From a checkpoint of a small audio embedding model: 16300 steps.
Rows from block 7 of a small audio embedding model, named by matrix and row number. Rows with one number belong to one neuron. Each number is 500 + 50 x the weight over its row's rms, rounded and kept within 0 to 999. All counts start at 0. Numbers have three digits each.
After each neuron's rows are labels from the 100 clips, of 14976, where the neuron reaches its largest size: "lies over" is the class under the peak; "top examples" is what is common among them. Only what is clearly more common there than usual is listed. The data: tunes sung on syllables by a formant synthesiser. In brackets: how many of the 100, against the usual share in percent.
# u: gMLP up (value half) (model.blocks.7.mixer.u.weight, 640x320), inputs 0-159
# v: gMLP up (gate half) (model.blocks.7.mixer.v.weight, 640x320), inputs 0-159
# out: gMLP down (model.blocks.7.mixer.out.weight, 320x640, transposed), outputs 0-159

u.145:534502520458512493531475446515440457463447435500482421630469476514433532464516577461455416409523540453494582477524568544515545507519405406469436455508497478490449545520485539624413530522534526584612507546442485505493516577462508461530555474483534453537524512462481429488512432369452449467475534537542480523469487558453448516531479483523473423491440487511541504440475540522634437549471515535497524490516506516547547524548581513569484470387457477525499484603563558513453536450487511
v.145:470511604480557541454501575483535538491470613529425505412493485467570533426564582593506536564486527488481575467398422540532491543514459595522509539473478501521512576442503543430467418552401424453365498430525501506472528474472448464427465415478534518495591451484515468469426552447601493447484547474499420527511514460523434566322492525489538423447526412485569475521523562530469497415503487542376506505538509432464519521567536555567545513492492481489434523409474572500548496543498513
out.145:501405537554464436502515448425556406493510421480476552488567542439481510553588481487440504452567509524480447479406501565556535559541565482548573550486479494476532421564509521427456484445465506474438556481553527462660403471417562566479519465589569499494555480512498461394414540454525514523529486504536507510493471519512464442543518562455604513462552507461458462594545505432402578416442494480498505442531456445476503437456459450461518530447611553509571509408560501481478458486542545
lies over: silence (37 vs 10.8)
top examples: the note D# (78 vs 28.4); first note: D# (70 vs 8.4)

u.16:537504441549498484616439518557469560472526530499520470501611549456457453525473460566387559393459509523446478457438471522535531396477495394521469469542565560436546512552472475452525457496568519485555463512490510462519455514561450402490552509536470359570363557572602503379501508601508560436561448545356543533487546549553513468490471572485600486512464474455616572570421528572546454555500468578456524516444583505555490468448444513552521641448560507523481507448419525481480509486503535
v.16:507553479503502470569442588524444522490510506421514473440489500402486446487503431577475515385434507581477464483415460486530515445426470398440466524501525515491460520514475451434541498397556579442546535444438502493462500541573407421517603521546463460467514562464594520430579520502580504457464554566472530492529525521492468465463523521571470631530431540500501482531589448591528586544437479585452478447517546506554464477514519505545551518490509406541442446517474479509570562505476582
out.16:525527561485495413530383507568419519496451497524589493490563435433463540477525443456517401572502559514526531444467519448515434535559474527483557570534508562430523449408496452453522621510476459564516452526458472447549428484454482420460512440472556533518601429538574542555527483476462474421392515494538563457540400480509553587532512520576462506549536545399451465511530483606494494521486524542499535515524616480450550499484534496401551418491458515528471476525536594651559450504536456
lies over: /i/ (33 vs 13.4)
top examples: the note F (94 vs 27.5); first note: F (87 vs 8.1); vowel: /i/ (36 vs 16.9)

u.147:378490427573518415534399518534599510442455567514551553525596542407483430449467547439409537473533479468526538484547557576458483590540530470582579538549515508526578465543461555486471498588450480530449382474470460575520639448496422461553477609567544465544524465546527393475593572459511549487492436461442487454439530523542427511574533481538516412571505539554595439498560440489461606503432479514517507524488386466454428526472521526517446556551549482415432573546432518460446485516526526
v.147:578531531499478542577502487520407616493481493526555490543561605535487443453443446571469467514478547577419473546464527531435501520439552484525537495457467376582523455571462474425485541419429473554429478461545482474547455539515474510526505572534493458539473584408510412448471488423434505485431534507405489530489540424476491522539497436464538496530495452564500537465471503493537556514465412455458477469470466485525527622491530562521573496499530451483388497618612418454560470452553351
out.147:544550511494397525460471459572494443609539510564536486452429556603478479465505543475498565480469496588521502519477490446511440528635662538454469509478515541503495468479493461602523515467580424490430512467480490469332528548488563556538613540474494521491512539517439521595550516503503459459462541494544469446484532541514528483515481440464470424384483479553473559568460513517598509501575535536478470616568429444574475538524475425515525488549537503570488386382605549490497513552488475
lies over: silence (33 vs 10.8)
top examples: the note G (63 vs 28); first note: G (41 vs 8.1)

u.341:500564578479411348476526504477436474553449454556511540508496497470548538453613517404523550463504473462509480532538547548558507597499427536496549423442565489427434460495456487514461487474501521534457510364533465494489589549448553517476422414570457530469610544518602518424501506445488461461484549534430522535566520519495529535477414531436406503481475448577513529472480478482510391515489511462403431461507521514484531532439542472513464498488469488537544398579511499597453506561562641
v.341:478503465549499560468497438541438450478560551543507511531509494456415391598496510531531437537468445481503465521521475456531552543536480518574547475497471530530401534537464521487480536561591542447432596541439511529468380523501540411527431523501553451540458421463516521460453469493575474556516490491512540545556440600562446452499483537523504484543514481475576455472549530486508548543484532550430568580467492550472434472464520556487519548425491484490465379456556550562563671443434507
out.341:433436423479475526612478446563537483544543461478554512545414502563476557486506487545506467569493567391532545602467403568445561553435537529493380482421532408494482496503507619433496482499510577416556560453542535528531533459482471475562452527426480490564429537521551603467433486472520511395567559409519522402525538535491398550601569528534561468465571518423542522522530528475583484515460430427485517453560569388588498490447548528561520475508517441457458464430451451480508459441538505
lies over: silence (40 vs 10.8)
top examples: the note B (82 vs 27.8); first note: B (72 vs 8.4)

u.211:415550532493468552430542483522498622482491414525495530483512477448450471573569537428431584597541465476526543470566549467525553458453521486487458622515428510610467613566544475596511511495512572565488492549461521452537515584429502499583443488458459470534608426480571451473621481519565499556574564555466516456517500515528493494418412527490535448478567522461540519461428500495519450483447459520587487524476483452572503462464443491425498453458455571486529489477483490517555481502463487
v.211:568472540531448435548546499520557498477454515442534514526536413408523483465512386649552498516493524513549509453415494515437483467552432535497546462451528547512499537410523496505534523498475494491420517412459454419417514548573393537586459601592557473461503564409552476496469528454479481571422463485516486441558360458510495442551535457488433487517451478489469562442545494595400458536485434532465490523497588561484367545542451551511512486502624432496539622481486483430500457447501451
out.211:457448447446503414580514481461563466596511526527532605538442464504472505531536545525515479489481544508603546604473499524477498526634465499570559448507549424519447454547478523486483493505486487557445490520436487586417559469557500538518580537460463397538483608554489539592419497449537478544506452378456415507503487509535499560545511487433510530462421470494464592431516480533569564547532518492416491545491489600383508494553594510519465522445524438535510472504549473568492520487472533
lies over: /i/ (33 vs 13.4)
top examples: the note F# (58 vs 28); first note: F# (48 vs 7.9); first note: G (47 vs 8.1)

u.76:555472477600384496523414479511434498537438486460476459617462485471498471568510502479589522503552562534530514507520455410410582531561463478574368523481548488376526468439438431537400467484473476456472523521431401493502493537583575392473513506573518488444462449436455447560558485517535522506583588533484565537537465560513526456436535572469515539533523518517405508478465524511564483548527542508519548413521438467451555477543508444516454494472538505458494450496505574427565524457571571
v.76:509475576460520556541463494476522606498510505484519571447428546487549506460478472524467527526465581474579447510508537513588458466471539522493527497543459469517535547363505515552483546420506502499570544462560497502509417546452406479521379539468491453450469405427527515464483571565460482537495446455597486501511532438488466494429465427604482440484452556541495468436528521427440460589529515440524521544479501527511484480425500516499388492478470562546451512512560475465529460479472456
out.76:502500561496554510501481472473513551414468427537523573438464558580459449567565539479466484593422495565508498496419506496530530516424533403523473511522453509497458500419509576491536412454578512540436524505543507540544509496465549573583510547385405530504473500505414520517502574494429517491434389436470566459505522449487549473545541494591513445426537585479517435522502534487536455528482550429483582614525515495446507523472470452538499511513454468548474625582485529476442431511461546
lies over: /o/ (34 vs 12.2)
top examples: the note C# (90 vs 28.4); first note: C# (86 vs 8.4); the note G# (60 vs 28.5)

u.544:506504478485500473557489483519538542523495452631554510465545490524477515479554498516534495571496533453462458538475521552390565567469513498632484477409532435462461442517496508507526575464492456429573384550539443463483489520519498500444486501430476521570567507482492478448477509490506445491513357524390474425550454536467529460495587468465518508416454542539477466506560572450517480415556448395586574504475465428487538420485506383542422567567550504377459607508474485538447540482560548
v.544:574395563532605491436437385448423565466461426498394527472538519520546464486490481542504513554453587523545549444411592560468402547530453477496508530450503492477571513482490502424565527508467594535445558507483616467496457452467467578697463508523608469547422484541420559482440541471461506512499580447605549574504534519509440499511562453473540515591525451494451509570478455543531520679504484493476498463488514503535487533518531539521563490635465506543515358432453478503528578428440463
out.544:481439519428460480514450452527488479580500541427483515461455493490468524478483630509575506413515502606488505521486555420563424482500550455473483518547482392409522461514531542453531492511595578478469530436463581541546562538486346523523509468528549577446478492512523384521468424505374524509528540457468522584503455542467405574508483453491574597490592463505494450396467483497539559488535572486548484402506446537473490501529488511486514461459475495587542597487434502572607539528464383
lies over: /u/ (33 vs 13.3)
top examples: the note C (100 vs 28.2); first note: C (100 vs 8.6)

u.518:488537465479402636519527497466489503491718564580559468454481509549547514532561494454617533525558543367427449538453491544466551524399498563525479478471433453540476536573465581519478454527516467493559525444505524510483541471406590448399489551535499492483497546577512463501594614470482412477569531421567488432440537526511530531460512560483514467536487507568518407549515491493479436545437572487428461522467535588466427438424466543505520562539491459585510490466504567581528485500469553
v.518:578579474405609477551437485551542473417537561554590542482481592512499450553540499557547487578507423485530476481520503551393578444530506481533488537494470481487435463507543512548554606515445479417454417483418468472465538543580577505475440503535487511438446607481519512530564560503450445504465554502509532457516519468464445517503468513518395536485507476552518508445419532420559620526548552554485420474583457510562408556461455448449549518536489415501541447462506458484455460497458530
out.518:454518511387531476554414580507446508475447427583483480384569538486478505523510492471421504571570517494510450473568519476512508502505528489522510528581572500392454465470593490393532480445514433467520417535493499476453401481499501515507484373398533537386383484517534506528467451479441440474546550415464544505487560479463456506531484561477595466492441544499543559476370386513491483498503519493553530451493577539443499531537510583521471602527485464528473600542402451548535436449498532
lies over: /e/ (31 vs 12.8)
top examples: the note B (100 vs 27.8); first note: B (100 vs 8.4); child-like voice (90 vs 24.6)

u.450:504475366562427617541490461488491510479559554442444454640476598473536463491548457472425423533542540474461498566401451550464456498452491489499479435515611542497538536470554470427540464593488445501534455416504462482477541514475490457466585492539499452416478570505467469497558501531521585464461466483499498506493514484462514539517565577461550462512481563460561542414500531467461504488516582487333445433557387462408570456448437499596525387559439484442396535558486530517582490596515556
v.450:515562505567525561559455557469559638515582479526437554562515463481551399545506540474544471593580459463484536559502489498573503564505497588525463458465487431498427489489485503516515476498471413499466533453490491479540516497502541450462448499559564546464607541417490477456514476527521407546663477516573562478533522463498460443479445432504579450478355476469485473404492506467481517517430648518495447512409501461554548430594479483423386466344558456514613467569530532515588529507514470
out.450:491451448485526537499552533453580571507485454495488518444487519510477508556473480419550525530544446452470475519547565457492466448562416455490533586495461540484522468473485431517460602497484484513491461494489464529576501533546496513467459601477610454560547532475454533431482480481469432507518462427489533510500486443552544452483451517494545529489457412445514569450453550492483482582514527607550439511559541545581401592599595469447454561543506364527579548434529476389520507388535401
lies over: /i/ (34 vs 13.4)
top examples: the note G (96 vs 28); first note: G (92 vs 8.1); deep voice (59 vs 25)

u.98:558505473476485499469577470501451498499499577493503482480533520530591545457474455449455455456535518452448451536519525398428436499377472525536484505584560470556567432572555496538473478506502512491449539500496508567645444511515512401448489563466483469482445490459520450525493471511505475520616442575573530423563511584550482510553480517550547508495497413525515494470553509536477517412523546458397506529590461526535630524491502496559506492508528463497402458569587514484465525407468550
v.98:438503535506467547535467530434458606432493511516572487501531573523513538468409441498477556547516532509450550546460527517572573445493447463513490486438543442432497490479502480477437473471451489427466558553483469400450471402511483454534497501471535516489585422541488459523465541392437433533530483425479536536448567513496519492506566553654426498477438535556432424420472456491481533522540474508414474501470522440530483522548405455458503486485465452437517433558453530519541483528513559
out.98:462483473486387480621471478609503520498548452481475559431467493395505499582483575533490478405476582560504533507436471528529512506478529536460568492558528452529479582484457549509492472526471461495493543447550394500418555458494560532512497558502377486444533493550464567487551483467557438570506474539403513522520492460493428496388479462473489569539473519524567590543431579466440563508472447511560484544477470539512420490525550488525505579533519509453644587475426493558469484568476509
lies over: /i/ (39 vs 13.4)
top examples: the note D# (93 vs 28.4); first note: D# (76 vs 8.4); vowel: /i/ (40 vs 16.9)

u.562:523508454518580569579542504489509540478565586480483510542587454525506530526480535623465595519513524588480571488565378478434515426590570607515540484456435496468466431462451501628516463553392461517465498520497442415477616488452573585459429511540493434517501535507581417546489470499532532480488539401465532589482460397529480501494587535440378537576570499552536476471460468493435470562495488557549435548498453486480493548517501465487514498550518473515476481505478543486508440585559476
v.562:560495443476517536493630421572492534574550443509567538456445502450508454500388543519585461502471478497470455507474574483499464485563501465482479573519627503501479565484496571490427537464416420504510553524486518537486442497491459428471481574482555496425463455529496510488471551466486560443594516430454465420511568482520457470508407477478472522494451512466532569468543413462367496493486551476519576553444614444508535467557486497443572411426490501471475509520562474600456556426486479
out.562:599579511510533523429460522500457586510507430533613421413615451520497468461493452470519522521357510446490388523458568544508435517522565414477484648440500447551419606502490530526475533487470477523516496515483499444444390491478494468500480485456532568549449561515434493536475599405454514538526503482418468432557476470403474577438477546548456515567515449484508540452526519431507498504546564460511544565457610515541525481489391540440530583448493506504517468518508512571493556476571572
lies over: /o/ (29 vs 12.2)
top examples: the note B (100 vs 27.8); first note: B (98 vs 8.4); child-like voice (63 vs 24.6)